config = dict(
    model='image classifier',
    dataset='coloured fractals of 300 iterated function systems on busy backdrops',
    train_examples=48750,
    image_size=32,
    crop_scale_min=0.8,
    horizontal_flip=False,
    translate=0.12,
    targets=['colour'],
    num_classes=12,
    arch='vit',
    norm='layernorm',
    norm_position='pre',
    activation='gelu',
    mlp_ratio=4,
    head_dim=64,
    fused_qkv=False,
    bias='all',
    qk_norm=True,
    parallel_block=False,
    inner_norm=False,
    moe='soft',
    num_experts=4,
    moe_every=2,
    expert_mlp_ratio=1,
    slots_per_expert=2,
    shared_expert=False,
    patch_size=[4, 4],
    conv_stem=True,
    layers=6,
    width=384,
    positions='learned',
    pooling='mean',
    loss='binary_cross_entropy',
    head_dropout=0.1,
    residual_init='none',
    optimizer='soap',
    beta2=0.99,
    lr=0.00089,
    beta1=0.9,
    shampoo_beta=0.99,
    eps=1e-08,
    precondition_frequency=10,
    max_precond_dim=1024,
    one_sided=False,
    adamw_lr_other_params=0.0025,
    grad_clip=1.0,
    steps=11400,
    batch_size=384,
    epochs=89.8,
    lr_schedule='linear',
    final_lr_fraction=0.1,
    warmup_steps=2280,
    weight_decay=0.4,
    adamw_weight_decay_other_params=0.01,
)
Rows from block 2 of a small image classifier, named by matrix and row number. Rows with one number belong to one neuron. Each number is 128 + 24 x the weight over its row's rms, rounded and kept within 0 to 255. All counts start at 0. Numbers have three digits each.
After each neuron's rows are labels from the 100 images, of 14848, where the neuron reaches its highest value: "top examples" is what is common among them. Only what is clearly more common there than usual is listed. The data: coloured fractals of 300 iterated function systems on busy backdrops.
# fc1: MLP up (model.blocks.2.mlp.fc1.weight, 1536x384), inputs 258-300
# fc2: MLP down (model.blocks.2.mlp.fc2.weight, 384x1536, transposed), outputs 258-300

fc1.509:153135116157117137168118139107115152119123142142133130089125156138145077133128138144142145165136146162126193108160153161164150099
fc2.509:136098117100114130125115095119065127148133112110124115123161125086123099139101112137110103117117171121132149123200111143147133130
top examples: yellow; sparse

fc1.396:145130114128111105127157158124104156161121123141130175108146094152119134136075137152137109128081142119159147151148087097144125138
fc2.396:135109103147155057149131146128078123106098146160096080120124087150108103154136167114101124140129126142134131126152144102106122126
top examples: black

fc1.291:137141118171141152151129153139148138135151119122124070144182123092162144119135131155132157158053203144159166101133118128139128105
fc2.291:095097158120107137132132105113111126152125130136125164101116154124115124139129101093096106121130085129105149190193124095144162133
top examples: yellow

fc1.562:130109125155094103152183128198142129109117124105136101149151148130130151149132152160132062114115128140142123155140116154105138114
fc2.562:150101117131126131095110131111176112120126135159141134141126170155152139122153130131111171106158112148090106119114129100120123119
top examples: grey

fc1.444:106089121135139096169139128123109128106125128166165120079114158131142086156117149112121125154128130117123128123133166147130086114
fc2.444:133124128121104154111124122149093129114092094112091124137165105122095107113116113117155084113115174070148161119160129140169118131
top examples: black; yellow

fc1.549:142122133090100138146146153117110143139111153146166132094102145170129144174063136134155105161080127140105078120114170122157112127
fc2.549:112122157093108135070100154067112145074111139144104124167106108126100145149158123089169112124114125103134144112124133086121118136
top examples: black

fc1.629:110116148169127115149109151178179099115120113178119110096109109141132119111085153130116113158070135157112109109143108176083107100
fc2.629:123102094100131156142117159122108125136120124098106110132163133107083115116125112137133082100144095102151131121162134154145137103
top examples: blue

fc1.301:135077144130135161082099174151124112117095161122149177099146154118110117126116132107119127121156105128114150137171115138122093129
fc2.301:126150151099123132145163121123135138119128120156107146146113141144149097168124149122110120155102137118132120106114117111125141134
top examples: blue

fc1.493:106150103206120133174126114145137119144153137141127105119168164114162116119097167176106142133102194163103166107118127110162122132
fc2.493:145069111090090169140098127116098149143115146120116103129110140134104128139134103147127117115101117111136106157181087127133110138
top examples: yellow

fc1.373:148144090169125119119092144119151137157149112168128099138144130145144137101091115131169115090108095127155095158097109172153131108
fc2.373:129103114138120154160113156108064135112126150127097127153091154146115120135160129096130130141150126135131130135098128081079143129
top examples: red; orange

fc1.578:151121105132142152139151134131148133111092125165137139115161108177172140149075132107141127133086079120102141087125134177146133142
fc2.578:125118109136151126154098140163091099132145123161140135127114114130084159094089081099147119111141137157109125149149133104116074148
top examples: black

fc1.620:161095138117094090145164151106128129104172155164097126115170149140122160120079143102082156140127121103087121133152114144112100151
fc2.620:129177173100104194114090136098115132130105134105135077103134104158123157129120156097131122116114124122135148130112143139091128129
top examples: black

fc1.342:146137125121126123101121153165135117143188097111155162109149143125145185120077145156129113118113116137133100145096130162154160142
fc2.342:118168138094134158092108132163137138138151116107113118119070132129179170122110117141100165129162109126133133161151124135126148112
top examples: grey; green

fc1.314:143113085131119105126104124145123131124110126134173159142121117126105177120138080191170089116136167134118148106170128176132143132
fc2.314:149131177150122183095125139157161128124117094126126129144148128170153143165132116124108150071140088105152116150124099106107138162
top examples: grey

fc1.46:134125134121121131133156132092109160125110127168144145089126122144090069120111147137174126134105117143129180125173117161143135126
fc2.46:132124106155136091181147084156084134123084132135127139139157116127129053143121138130111116140120140118123166105180140098140111156
top examples: yellow

fc1.484:147095140073114125126174162125146074111171164096124167093142108141183103115097128086142054150100115106160078147097165087151114170
fc2.484:156152161065136107112135137111152121099101107163092114128107112125125137146155154150140091160130133138155124137133164076094146133
top examples: black; grey

fc1.184:104135135103095121117124119140132149162108099162130145085108151112099084124132128135165133135102118098142145148144122122139151146
fc2.184:134116153125131104130170072145086165124093122142100105137146100133132090146124145116103111111127139157128179113118157107121137175
top examples: yellow

fc1.467:088099137123134151121146172153130117085127143129159156119097128150120107143098138097131111144101125106114121105133130112148112139
fc2.467:114143149105132154128142141111163146120108082107094116102124090112103117177118103145187093164135157098184095130131145133155135099
top examples: red; green